{
  "dataset": "made-up road signs on poles",
  "image_size": 32,
  "crop_scale_min": 1,
  "horizontal_flip": false,
  "norm": "rmsnorm",
  "fused_qkv": true,
  "residual_init": "zero_last",
  "nesterov": true,
  "adamw_lr_other_params": 0.0021,
  "steps": 14400,
  "lr_schedule": "step",
  "warmup_steps": 2880
}
Rows from block 2 of a small image classifier, named by matrix and row number. Rows with one number within an expert belong to one neuron, the router's apart. Each number is 128 + 32 x the weight over its row's rms, rounded and kept within 0 to 255. All counts start at 0. Numbers have three digits each. After the name is the row's rms in percent of the matrix's.
After each expert's rows are labels from the 100 images, of 14848, where the router gives the expert most weight on average: "responds to" is what is common among them. Only what is clearly more common there than usual is listed. The data: made-up road signs on poles.
# router: router (model.blocks.2.mlp.router.weight, 16x192, trained with AdamW), inputs 128-191
# up: expert up (model.blocks.2.mlp.up, 16x96x192), inputs 128-191
# down: expert down (model.blocks.2.mlp.down, 16x192x96, transposed), outputs 128-191

# expert 15
router.15 076:139117139161182106084092139102161120146137081171129079136082125089152095123134101174153170172094130077179156094098138102063156150152172089121150144154102084142143153125142135091125149137105168
up.0 054:036137137130137125131116134135123149162156137113110127134130121139198198101110113144103144125150098126073052183130113110134129089104081186177089112129106121169140139095163160081079112140210122
down.0 058:128132118120127061123062137124126054133127134165117099136082129116124077171095090141139133165176127063180136136091136144128120140126154144117201161130035133129132121080124146116142129188130126
up.1 075:096143112116101124122122148168074167146134158121115157156144144176183112127107146133134099148166119152184128127155144158128130174154053106097086114053183184150136143152165160191148110150145092
down.1 087:144120115132128117151158220103135114136136092173114131194157161059183125129140112101159077146058129125151134134100127132128155137127099124113196157130177175127145088079144137123142130081175128
up.3 128:122158114117158106159026112121122108144128135126117132102123164115105140160120108149100132088110112117119086107146117125140080164116166056125128128160140117153148083117116129159127140131147161
down.3 143:123125086105128097131074156093170081136125089082126080107164025123097155124153165128144105073092133137078121149175127115128118114131175116130103073128065134126186000156113058104137133197108129
up.4 053:155121137128106157108051145132107106118131080087210122101092128154115084087140127123095129126122144126141143111144119141153131100157101173089101109137123077128134155100137167216087114178121126
down.4 054:249138129155128149120113221097145140141132097177132077214126063116155020118098101113149142174085122092171151192102126101128150132134143086128164124136102128128125101126136082119118134161124128
up.5 061:062138139123151158183235098124133123133152164111140134137141163143147127112129149111139129106124097143124102069120104128140097126164170071170127115085056182161145075147170127178136155125111127
down.5 058:182159112113130134135100146141127088114130098176154130105132215143227083174147152119120106104161124112106137108126132184130144132111097094118066152123121125131124194072069113083145128124113127
responds to: green rim; green face

# expert 13
router.13 123:125150120146121108101120098125118158177123192101142180068168107160152139121086119155086135143097136130123171089155115096113132072166156142102114135098125135076179116191085118158131092103159106
up.0 130:169093073129083157083099151065138175109146165135129073077113078154153106124107112115114152108076127125138118069175097092129102145122112138110141129203109102118138120136154117122093137137105160
down.0 124:076124152115127111126096157133095135121121172192133130192138153022125060116129137146102122110209123131086134170017125146128145116106140097143044138131159152127106163085104098140108124189161129
up.1 033:066153141118178177120033121111105099128124125126103119103195133108089116147154135114132101107182155133081129073138133134154229169105159158153113116136152207155155166144130101152104137167143105
down.1 037:133140127105128165142108126077143140134130128087128127143022091102130129118163171138118104149104130210112133094103142115129076095109116190150091107131117082120150077099138145097147138207143126
up.2 065:184101152122166131112185117100110118139101107163120106176102223103166154150091150137123065127087122155062126104103127103143234096110055117155150118112093064166116147123127101073118112112162076
down.2 061:052144166168131148113169140102187176107148101054109082084132128135079133121102093125177157084206136124144115148124139101129135186156099130123189115133139154128111105144133155089107132066173128
up.3 110:168115091127136135131104183083155146152117116113152092180110152105096126135078116145133160156101138125163142169191121049148146110113110162166132130148131185103124142094140079103109143136118103
down.3 112:162117129137129140138106043107136127139129133123129117160136077162131145159143109130097134137084126082138067156147130106128100123171148140117181139128096124128149140141094126128103137203137130
up.4 119:165144164111069103130075123181147154147148141104099173152120098145183128115134120146129099120164083138172113103122126138145183105094135027111114116083074124070154147138133133146187116120146116
down.4 104:115124148100129175154177067124156070124131174151133113124126081098143124131166115114119145165107122100198139145085124106127142094081178194110116147128072124130155008133130118149091131107134129
responds to: red face; red rim

# expert 1
router.1 096:124108099088088162146145155095167166101084098127177052153083119124069071076115150142130150123102140118117060114182138106160080133140103072141118042137176120185137101109159144119111112168131123
up.0 125:113161136131045163126186191086121119102157104090193086118111150091140072102110137116160144113141059136077123134188102126111155122096082105169133127150088157092122173121145142068081134161131113
down.0 103:117132135107129178146128147117133141107125102151152118183055099192183139098095119121124144092060135091109139093107130115128074140182102123112083134137206153129140101044124113138139129164142131
up.1 107:118147146139099164112161114101112109118146095145181116091123094106129069110063159105100139174086114119075100183159114164134105124147103116144142110132125132102124195170116158197061112127114100
down.1 093:132120142131128132167112096152151151150127149135127147194148191122138103130147065138120145087148125117173125163115128122128046154147108112130110134126159151125185021067120108098141119138155129
up.2 109:165109094110116131152154106128126179159103163174161157130122151166131081103088171165097104096138152159113126123138130080128118065111157073145097088093144076158162136136144061098096102118140189
down.2 123:061137152147128146132124132141134127133131092060120118139117145120149153137116103116108193117093126091156151078138126123128090106153126165108086164137064093132127149088150185139102134109101124
up.3 092:136117082092151130155169125091117107129130114105083105170108116083178075085164154114114134112154112133148062086112123120166175170142125129117142120145159178118126083120156157165100132142156152
down.3 097:107115118108129113150138114100153161127131183069121122159135101207066145135101105122103098149143127105150126172115128127128084215098097092134145165120150080124109120104131127115110131138106128
up.4 117:200153121118121142135085130151129132133107125138071108110131105104159120113115103133134072085144161125137090090113142164127108162158136119166107140145084112078128039109128150114104127126109159
down.4 119:154124121122128140134074036149123126123127138118123158000073111244150116118145129143114157145178124095186171164116125113127176133139152110123098117133119138127110156126110139127117142084126126
responds to: triangle sign

# expert 0
router.0 121:139122124068131119124154047162076138141137151114111174156151149125135160166152205110156148071139177164081109134118132168103129159124124121143093068134085139126163155161135136111165155152161150
up.0 053:185146143128077138099157134148144104175114118077141126170164140085171099116085133149094165134154123183075103163109109088145185115109092143129122117139152241144126128123146174231115130156133112
down.0 068:143120110162128168131078164130127201145121097183129023163133126060111134101125126109104178115130125122183123197105126094127112162153121160108090147131081164126162151151100091147098135132110128
up.1 108:150076108150139169159066112086108084071115188145149097093105161092152145125122114111171117156084190112118150102133151126140104142149105147085163128143128113223133120138151196067105135162144135
down.1 107:037114120127127072151203037182104168119123163091141145063132184064051098127087178134126158155101128129187097171097134118129144129144162142166036125127174095126127164151153126148127125087121128
up.2 033:122113133159134080145192147145138168125133189153113134159116100160163109128091103130163085129119153140165081119125140094121147255127065102092119135116125113168107126120148174078129093168136127
down.2 036:114126120099127132133077111155124098127123127136129123095127174178106135143135123117127186133126128103141144123110136097127129131122083163111123189112048134128071080104083144113137137186157128
up.3 045:078142112156189157103029133123097151141143148126145156128114103162176197113173124113134094112102110137116179099055121115074147106140179094161109121118167165121181109155137174184082157105056142
down.3 048:155128166124129152116122057146109125122138175140140176162143129081176144141167113111162134131111117121101163214089127133127062088148156150137110134128109192119089050153122126130107122139146126
up.4 063:089149141153098112164098161155139143144144150121114174155134112129131111151132111135136158103101136141131088161169102128108183147134078042138131150157118102048138177113155097147148137130123119
down.4 080:170129137128128129086157213111177163111137108127125129146144083164129103099086102107156076134125125092073174145094131139127137141087178149106115127131142174129195049135148113130140137198097125
responds to: blue face

# expert 9
router.9 091:146182166149194064142112129129129108067140118158179151104145106090155096175140102139164184112141117130166188122146136130066112164112146061105157129099048055148109116160144123083131145114146115
up.0 022:148137126115102158099070133106125132139100109097227143153128102100129084098124148120126089123138115119141158114133132149120138081132113126128139115128124142135148139143093133233121121106081073
down.0 020:118128126122128079126201142123110219127129126135127059079180081127185213116113153111142130129131128120096171125093128127128116164122196171129135121133101134127131107125134111098110132079143129
up.1 101:083123107119088178084090164114115131134125172092192120100140069102098143150142137093099171143165167136123102102173118099166102178090201162111126113130084110133126106121150126125151130164095091
down.1 106:091141104118128039119171180151137108135134120128128134196071168083086156177158115117172150105102128172141108179089129145129104063102164153131143129127204164128121146113171120101139137068099130
up.2 083:092139154121140139101095083169110099159146109115062158144129096142127104103129160115135123124139085103096148203104116105076086055150109118156170116121161085079153143159147151116105122184128123
down.2 081:183147132128128162125134143134111086140125175136126149190159053205180118129123111109162119167132125096214110097072127120128174116125168170149106189115074110127084051111167102087118130080100128
up.3 050:158149128088116123100196129189139178148145089134109152095105073165120149124088166156132166118124111094070097095108164145081117068165134093134124098128138110165139165104137121134123105046073163
down.3 046:162127123090127139102083152130122071113125096047128119170167097091177059114140181103109102089176127173205129185127136149128127130152110091129056112122144109120095120197160121157172128075145127
up.4 114:106107087108130104116112096191138122142106133140151167175104125154182147098110151163144098174151083117133140194101136159118097137100119141148147109052156097111110094138126091124121081157109150
down.4 113:176134149104126184135083088105124123142123192117118128170179140181035127118102122124108096111128126072171147093077131119128131126171181085129176122127162173124117085059121082117126133115115129
responds to: purple rim; green rim; green face

# expert 14
router.14 071:136135148135149139113111168134176137085147123159153132108114058094156152166121056162148120139109090086141180107073140074120120183115125121130179141116092110108079168144139163075138141099113120
up.0 075:179181126140111132124123122132133084123136180157088102083144092138154192132091118139118197100171130138165134081094131102108184138196169033108106131147154112071134110149150108151133105155135106
down.0 075:170132127115129043109116096070072179148130227159121114142126174093111104135131196160141050116057128182135194161155120142128133094124099126151157077119199121125104165093100126091148130159093126
up.1 120:104129091093134076077054144156163098106118113134179083152123117141163142137174101128154106093105164095132133080100172163155099167149121169068120109142123086082134098112130118158167101111100161
down.1 134:177128136133127073112110113127133083127128132120138163121166037115112125107061153131125147139112129157147156076163124111128137093117091075154180097127128133131122141153093110115120112049173128
up.2 108:127120088126088175189140153131115136114103090122140152100149084070153192113111108119135141149171113144124174100127112116130175121105142158096132135125131187146119100154113113069111093119161057
down.2 114:056109147124128078119100138125121125136136162152132159167107201070168108142116098135123088145093126151089137141135124089128151130122122104140137167128105140127139105107105155099137127130100128
up.3 103:145072152141102068146149137119147092083133112148104120186158134086144126154139119090153154110108094124094177135125148094123228083107106163127116166160039165103127127114173143122132147082104165
down.3 111:056130116129128119127089163168098162124121152145135122102143102092178179110114076141141091109116130122169113101149133128127228123154148122136072133128161106128142131140115165208157117123107127
up.4 101:122125117148149179140065125121109144119134122140213121158108072091103150120107116118153172139149135113112085122149113110118153094126152149092157161146134112112108125141113161105138117109155081
down.4 100:081140143130127159121058140157165144127127104147142137147123170084125114111137143149109102142112122135122108188091128147128140164093148144145105107131051123127119171056162151129115122072098128
responds to: purple rim; green face

# expert 7
router.7 109:105101124071193149123139136099107157086147126177085092168129123116099135166167124123138145092162103100130160128077194186104173144123143136133132117076097092133112123126167173171124126121103169
up.0 108:144125109090117155138144143090135187138141157112121109103145155115156121121092149122167115108137149096118143144156138143101102137174099142124125103173181166112136051126123100103131126150138132
down.0 116:204134152123127137131115140105126112138132105108117123168200064140213100144115084123151114116159131160178171138156135154129113128163161141136172131124121086131148143138185140095172127097107131
up.1 120:150134169134132149140139111172143132117135125159091121120101125113088103152168123134119151074173122113141147104078129142147083081119162034137097123124154146087137083117128140145105126170184154
down.1 117:183135143141127129134084114161154145117125077157128128161223123090051179156119108137143122105180132158130116166128132120128088148129152108134126156129150118128125122130127061150173113136186126
up.2 124:066154151103143156146060104133129073097139108144142116142119074101176099149126110160163107105169127101076188135104141167110082108113057127129139137107139142127083176105097118073127126110110165
down.2 104:118109131107126134145072049181138207145131096085137159208105188071036148111128145135106141110059127101128135087089123155128114084146142092119138122123111107127117144110100067144152125107132127
up.3 088:107141099101110143156168129116126091164128171125131111119140072141151101105138108131072108091136201117091098133142131144099230164126113131140152101173128107190177167123135076137103129109130166
down.3 096:108118157098129171136219119142089083115117077171123112151104168110125064116105137105135138135189127099174103098070134124128152159126122055142196144120150100126172083120129133170146124108159127
up.4 046:176164181152147122099167177095097112148134234134076119116142107056098083108043135118101140165121173145047136152112101105127152129120204101156116122138130045128139121167085118149113132151112214
down.4 043:090141149159127077133128135158170094131134177107111139081127096255084075126081108121139129118136124108184147158082131126128106108137122179103087130128114077131105101134180198119139130174154129
responds to: purple face; purple rim; yellow rim

# expert 6
router.6 102:155170182149141133154120065189086128112124184113115192100171131130149180130106132107150140074123154165096109145078099183140141120140126115111098113172120130152140134195079115145159149136168099
up.0 020:098145133146089159132172121083126134128119182139125116074151190155096057127125132122153086118107078090129086073133133125108076091140122170135159139156114132109117159119127119083123125061084145
down.0 023:117140126136125108117111095133116054138134037130123123155082078169149128148152087119162136128169119133157129174079123112129146064102180072119082132132080120126156173132095097115123138115090127
up.1 031:051115121119138089164232133132154141115112101100105106160102119170062111111125119118069072093142137106137160077127147130137095117134089196141178095135101068104127135132095154130133105095191117
down.1 037:123088142106129081137083205150130096110138206161117178025104104156109127149177089111118111158182118107098159143063138149128088154183129087136082149130043148121072147082096120104173135127132128
up.2 112:188137142133171073123123121145130119130130152125110149098124183152055099147141117126177146155165069118176142183101134137120108133152149215108175147146165092134127117111155049116167147098154138
down.2 114:099109106148127144135152241127149159125123145143112107015217179090121040151113146115105125122141132168091078091182133141129140099116128108148133131122078051128106146145120163097127121179046128
up.3 109:116107129091129136142149105141168145050118107137090106122155088142115158136145133118133135075195052107141132121096186172160151138103093080151129127106151118075081117131166156072129125116210089
down.3 125:080118102085129149121034116104126101116118152194126136076088174062089128125173130124141185161121128092114108130122135142128146051102176108125169119123150162127123141077124105105123133119144127
up.4 095:112124104112091158166199141160163169144131062132173107188100087157190132132100132138140128095164129131131110081121140122112073174112150088123098111128114124156119084137081119145128120086192121
down.4 096:061127134110128094130127237161107103130136177110149137157138097213098120139134139097150118160097121114187171121103121119128086165123095088093118104127094151132114127123120136164114139131184127
responds to: white face; grey rim; white rim

# expert 11
router.11 075:119112139165183118150162132141169075115130124150127120102127083110126092181120066116166158149118130156139181095100116082153127178137156124138142128171059091160137127144147154046139157113099136
up.0 126:100155163139122113095153146138157134125144120127080172120165109141167102168109080141130134152106101161133157126140088130133000172073140087128136162111125095147117129120104071106148144130163097
down.0 113:165120107122129170134130089119153128128130100087115133148087124114045165143139114132126090166114121086157116162160134137128142084146107158123165140133082136128116208114153181195124126085125125
up.1 118:157109100089103143135182188101163139156140076142084152089131222093115198147177101156126146131129124090212139125115114075145138143122128078121122169137125122117162104118145120090129130116111133
down.1 104:190116099123128120141097157120134186130141110138129090073089169186122030140116108110198121141086134047072157118115125141128169130152106221131161136133170146124152152116105147135146135176108128
up.2 157:176092102149092092076128118091083100167145147114039113178104143139128104099094175117134130146131106161143153160168093086096188142127121106144121083133140101134090126124150190136098146119126161
down.2 147:022122118158128142111036164103120131127128145126128096160107246107191154124100112133164092110115127133177110153173124124128186125156116099121129143133140175128166188108103092141140126121100128
up.3 096:085163134144110207124167151106123092096125118091122154114149180105153129139131120107106125179110060115114132141138114130109159126096118189141134145112130146141093132142144172229116149164116049
down.3 088:180119160120128109136178104115166090107143193065118154112225175181067080118122158082150104121153130139159129143170126126128068118110098081116143102132157190125116126115162117128130134131208127
up.4 085:142093114118174146096158141117124124151121161119075140150118024114098081123098122161114083149152138113106117080162130094091163201085154144143147138128115129108154141094116155107150122174141138
down.4 095:101117099131128098116102188170131088117127058079117134111161246173122139124156143115098128136044127174189126123125127107128094165144138143130108119128197045126139106159139091109109147134077130
responds to: green rim; purple rim

# expert 4
router.4 103:136167209172111164180095172180141108055149134161150082125112110137141124102043130132132111128108127144096127111127093118141113110159135130106120148207159149188059108132115147176121131112130123
up.0 105:123161092141132187133100153080112059108126129123106086082147154130099020117109145106094116129129115106122089105143145126147138166203098121143152116158151109135105174147162092136119134137124119
down.0 104:123141140099129126110213115121125157114130155104117073200165254096110210146152105117120072132146131120113170195152132150127032109103173086142213134129127135131140126169090146137130135113174129
up.1 097:172134174103092123139170140109118163131124207112144129125096255190092117141119160130147131150130156131113126104132121110089137069127196179122154104118097096169151137120142139166086128110096087
down.1 092:090127139077128136150116147143131139128126132136130113149133124115152165108122112106131137162127132084176102111115146149127160198137108077115099113115167103129154134138115116131171114122158126
up.2 033:087136157125122093088183058155096091117124123118045168129158061146130034130122136119093134149135143082093118148132158158152062189147140146153160129108074153108120106126147130122109113138156142
down.2 039:110124120103128135123090121073106109134118253138121065152126154079131148104122161108185194163164122121144119186103124140127101090182098078150152125123190159135157132112122098120159140116139128
up.3 090:104114103130100167071131160133154119097136095112203125097143212134157168083146145132115166153136112119136141134148134126123139133084128066129130104102122137129128101139144162111117101084126141
down.3 095:124141122175130102105135051086150212154132053061107107229105199134086131133105114143142076149117132133174134143099126091129133130143090128123146153135123150129118106129133106105134139129117128
up.4 022:066102164104119093095085105125108063136140156157109131069125174099093192098123150136201145152157160169071119187139116144086148187091088164119109124114124170143128116160122083118154129127122090
down.4 023:134140100165128164121218192097094177106143133096140210182167128094050173111099143106130133140082117118108127098138143135130143131135208115128114135133097128121145060086094138091110127120152129
responds to: orange face; teal rim; blue rim

# expert 2
router.2 078:155067122098152077096149138125108158128121104108154148154140079125141112110167107156156156118147136145153165141130159140126122188086080092135158159072030065096106114106131151086147134069108137
up.0 037:149131109175094148125243123108118151109124158129129119122108171139150100115155104094115078146147184131120132134101118141150204123122170066099161120157094090182148081141131178099106139081143056
down.0 043:129136112156127148124125056113154095138121180168126124137098161168218023110155123100110187154056126149171159142152122110129187201141153157142150158139138125131113122161119155111091128188131126
up.1 010:077177160153154107098034104089110077128125200122178101166091167178189074163096115138098090123143084155148147098130109113102101124181157102084149126127108124117118126104154106132088118085185132
down.1 010:072109097120135111096153143095114052102127167060117154154158140151210155131136164092151191123125144116086145109136133105126181086065118133121140153119199082126118089062126181152101143059139128
up.2 011:122120165156137125115118113109091163112109169144155098075088157159100117125144156128142133182145129119136151079125098124132150123144145116162134110177140170109124165129128147219076185117126195
down.2 012:159143142141126125131087169171142172163130207073111162112138121154093116117105135142110174124195118101080129126145123069127095137140189224097104110128080198129103127107113030121104145128064130
up.3 041:155121089115105157140192086113106143175144176146087175118138106133210221109108132126097178127120163129090118172139092110166106184105096069103119128103145163195126158154094110197136092158065083
down.3 048:138123136162128101147130094092135224119130156111129062127058067045109212122131141107154203127085126138166159134063129108128135128108155118188126116126152068128130087192165185163128129143090127
up.4 128:132102092122119145133151166105185108110128121114166127086128112099205118092173141116153119138155136119127113141136127112157138195095113126146150116118058092192132112101171122185115110137215070
down.4 140:148130122152127145122089159143130177135126184130128139091120180164081060117111099144141166114081124151162159162197124091127094104145124163116154103141188127126111115102134120127130126155081128
responds to: teal face

# expert 8
router.8 113:088091093114122126100130185063160159127087120135169078103103143152124073119106088155079137155086159093116115101184151086131118084156132164140161134122159141086137118091136118161077085123127077
up.0 130:168169124085171106155150097128144170117126119115140130113129121166109203152222123114132150063223116124142117163089147193135151131106170076133150120139054096110152183128161117116131118127138117
down.0 120:133120119115129134112092103090109062119127194056131182149150177104128135115135135133154081144063132125136134083110128107128111139128116193132167132133180128126170082150129084156139127138088125
up.1 118:130123113121073183090086129095154090124130125099161100113123108114138132135183109122143084152131157132144098163127126143112215093124107104134143133161193147055159185132151112127140132106189057
down.1 118:165117143125130176144129164162189195129135121097126118086106149166096127124133133142141152144085121100114137154088129129128082171131089133129117141138137119129168122062130126121116134190084130
up.2 122:156101159156134104148096159124135063116140213183144092131128070152145131131065134165091119133107116146111157134104109086123122112159102175099086140155203102142101148108120101085115111106129165
down.2 123:082143104135130099124162121180101178144129140111122153094144185128082081171160108143116136177100127126048085102131120133127123113088134159117138153132163149129105126128101119100132133143154128
up.3 068:154136183164119116074099162196115112151120245157148121184082199085121101107060118139101128103108087132179096084083101125117148140155111063133103128129171127097131129138113043103115131158133154
down.3 071:086125122117128170127141085134111170113129208112124089083155125087158135124128106159137128145192131168152137128076130163129203134147111129161147132126110063130103155135073208057103137120076127
up.4 111:165127132130108108109088155141133160131109034165187098080169228079170076151093141125116131128124149133057071172106138099179102144127042103151107143135125108190100137109119116099123124075161112
down.4 115:084118141120128107137236141124165079123126085107126154184089192141113100155090168143142105074099126136047100119150130150128190192134132115129141111133038103127179204192119170148098135100178127
responds to: white rim; black rim

# expert 3
router.3 116:119068061062101123085111094065111125133129123061115145196125165105118121093193197082155085169151114139099090157160108162133143149098096113175124077063127146076170147126152102126139137158099108
up.0 043:116136143156146102101210142140111112158128128137181142071123006178134160156117123145075122133105104122099117054146105114113059160096058166100182140095135186119123163106092168174111122172123117
down.0 041:079142116164128192114075146111105149122130106119151157090144095104086158070107110129138106161090126141173130132048131132129170120091067086125135127121114112127117127128125171100130111135183129
up.1 120:164122101120085112118134129162138198154132096112099155149121152142136237123160128130105078093104134156162114162130131110127112175098134146115103105124147136083144175121134135114127118131148099
down.1 126:098110112088128162120094157104120159118123108166120100115074230098076098134144132145109083108097126092017165076135124131127168074170110119122090149129192154126098111129119110138108133138108128
up.2 050:138121118147154116162214119123144211127170108166185115152141077067098132147142130137126089116084157129094164186158126104111126178138124224129161121142185090151115127132124119110124141116106129
down.2 053:134156106111125151146081164134147151114120144059135094181234179170106084105123114148135060123111129169060126133185121115130140056160123110152184104135125094130152086159138138105115124229134130
up.3 052:062116190109088117173191115131133130126119160140127134136130095127132124119045128139107153102079126093135031222133127102127166224121157146172130119139140143189115111135120112111126131110148124
down.3 062:187123121109132213124051112112072183130129160100120172068123178171055120103095124136152051140124134138154122195168133115128136097108151060134093075146189034134147148119130145108136132101118128
up.4 069:105118151112119067097118125120110148123134181114123116169152148068158090099086144143113078116111185147113204079175113109103111063132117132133099095146062156043131113096125055131150125144139120
down.4 080:115106143106127134105142126135131108126137084116120155170105114068178037132108162112130182139071128144131174178212119122129130164107055076108150161128045109136083135089122123121142140117149127
responds to: pink face; pink rim

# expert 12
router.12 082:155099106113175155114134164075143100099149083100194084093111077116163130151144130069123129165138076092184098128086123137166128195090101144099153117113130086170103186150189114084084144123175139
up.0 071:158088059091076116135171096168121155156149178134178165150114191137193072122067139144125117091083081133083130143138145127133172109132133140135164113118128130149167146142055061165134128121118096
down.0 083:170128139122129140128001140114138081122132159164132094161051114145142158115161106117065141133245125039135103146081129144127092166126148091132130123117084127128114056161142137143103121164094129
up.1 127:114095046124123118127093114098136094147130165131159167152122162130078119167150132140146140150143048083160125155117140141094087059108134128116095123075141173090143119107094164121128133141096214
down.1 127:086127152126128151131106141097138151125121136142133145112176055193121195149135107140108158116160129174079129134152138125129131133149151107128124147125139176129182174159117116085120124162129128
up.2 100:092134130108140114117040088165129156152107092118151140146111154119114131092076180127108126100165161125120120118153142141137054110153123148133118092133119115096129096146128159157088100203078116
down.2 087:103127109104129105129124202102127140124132128105124167064158121148115135149161112098113186118110129073067112076108126141129113147131112161140109151132087123127126177158138110168130136118060127
up.3 105:142169154152149130151135218143137141156118131151126101113136139214111107135057112138112164087138136159162132110179133080078138128125086168113152149190166161158150103097131141104114111158156163
down.3 109:116133112124127163124184139119115113129128166137130068109087192090214173132149142157119095119114130082202155155110129136129147149130139148132179096131193148127160080157124192119146123103187129
up.4 048:172144121145153076103123112110098139127099184166144130137118076126122113116110152156109086146177188141186173098105125139121088146158126111123102128073156092103152137126088102156136116129116090
down.4 057:120125128139127123138129120104144213141131081149129167050131107128096144124102111160107155128196129143101134111110129106128159207163148107143214143134126134132088178094105121089132125168107130
responds to: green face; purple rim

# expert 5
router.5 112:130140141149136085117094142173164176132133098079061147129148152111149148148177102123149112150170097122148140181096085149176077167103118110166179169172123118111100117069168099120170182136143115
up.1 068:190150151128101115125173125145124133133136114125149118167133167146103116149123129130178069127104138127144128127101140135142159037183088103127175140141057047185121148117092105187096134053153134
down.1 078:194143128118129170123092107141149071144131070153128149045082134092139090132177155118117103153157125106043141176133124138127101148102134147130150124135071109126117049120118117093127134218079130
up.2 088:135125128130120131140145130126120134172131113104131127144154021142067123105101163117162121133108053136130086146139111117112060164137094137116149080119121191176127139134085117103139140073110154
down.2 093:102122144120127103128136141135158126137124104143126108112069146130067197132127123134045162103154127152163152131153129120128208109096167147126100122119212092130177123101110157103163117167111126
up.3 113:193152120076158131185131102121161142094136078084079117085143225116147063163235115096141137105181083098131159143099154195176117161104079095175162127161084159144109115112167124149142151110121141
down.3 120:000119104181128122147137222118157157128127146149126087125110063184096160132097136137159136112128130142125060073122125091127142133141144175125068106135126117128150086085152123081157131140096130
up.4 100:130152133107118083085130090194146174116123069122090151132144099175122059108167130120080199103099132150126128145120133153116147162120114133144132148093135076066131113166137122099119108078177065
down.4 093:061124153123127129146121226082165073110134103163131060114104158193156144099112147120135126144084131182167145152184131083128146136150134128083101097126051167127115110068114171186129125083080127
up.5 026:025099161148138149178124119105099197097158116164113119135124014152117207138088129116171180125111205120102149169122133138121110180167051132160091121100136155130088117144133078109108140111134102
down.5 025:158102121138128128104158073123137108135139198132097073187140113117131089137158111136052150167146134127168131135072138102128106145122090159146091090130120112116119046143141134152182123142110128
responds to: black rim

# expert 10
router.10 108:142108188173154106108102162186097118109135107193116148130151126100129169141069077111105129199149074143148204125063132132114154125116145129093154207062107135109057083136127145155121109111124131
up.0 091:103140121141143150178169174171110182126121130119056108095108116132057215148142089099169072156150160146169124145127155151128070183134118079141133169137164125111117114096136112169144156140105145
down.0 096:100124162119128105102128158113101086118126111130138124099067178113155101139090147111119146174124126120162111092108128121127147138121039087109097142130081114126062157118137163117115136171143126
up.1 118:151120118100119082150166125165113196200138140118112131199122044139124141126141120121090129152090106153115062110103122105148156174132153121139105140136058086127136072128152083151143141127137192
down.1 105:143123143100128137167057195122144115129128153155116123121087176131085111153059116161146105079143132095139135102183134080128118135130099148136141132125144087129108148103135144110188122050096127
up.2 034:151102093117159083164093173127124127142122145123162099113087135003155183133153110130112086144130161133149120142110140121156163166138097180104112162117139077143130194081120138120157151081143168
down.2 031:107121145104128119157140121169088128106119196206120090130082096078168111087133166106127173146123124195090094141066142128127128091145136110150088053111093131120136110165117179177169128081163127
up.3 090:136126105135146117133080110117111080169103077114079136116131101108151124137093148119169087160113154140135094098156141113120192103205073178119110138128069127180123106145140116153093135075113149
down.3 112:100133116103128093109153191122102208159125093100125106092061136158069147126130144129124096102088128130062093211096121085128179125132162174101168147136175108133159112120114097124142127166126131
up.4 079:139162184134152166152216137152138125102109117108118110136128141067184152089159149153112112153130181079127092086104140152138106210126172148167156129118182158150147092117125152134118129091108169
down.4 077:095103115092129092138058101096141179129126120159126117145128157157131138144105146126088055169137128144031170209112133127126229089119138143131142133129140249130136096117121134066139145129127129
responds to: struck through; blue rim; yellow rim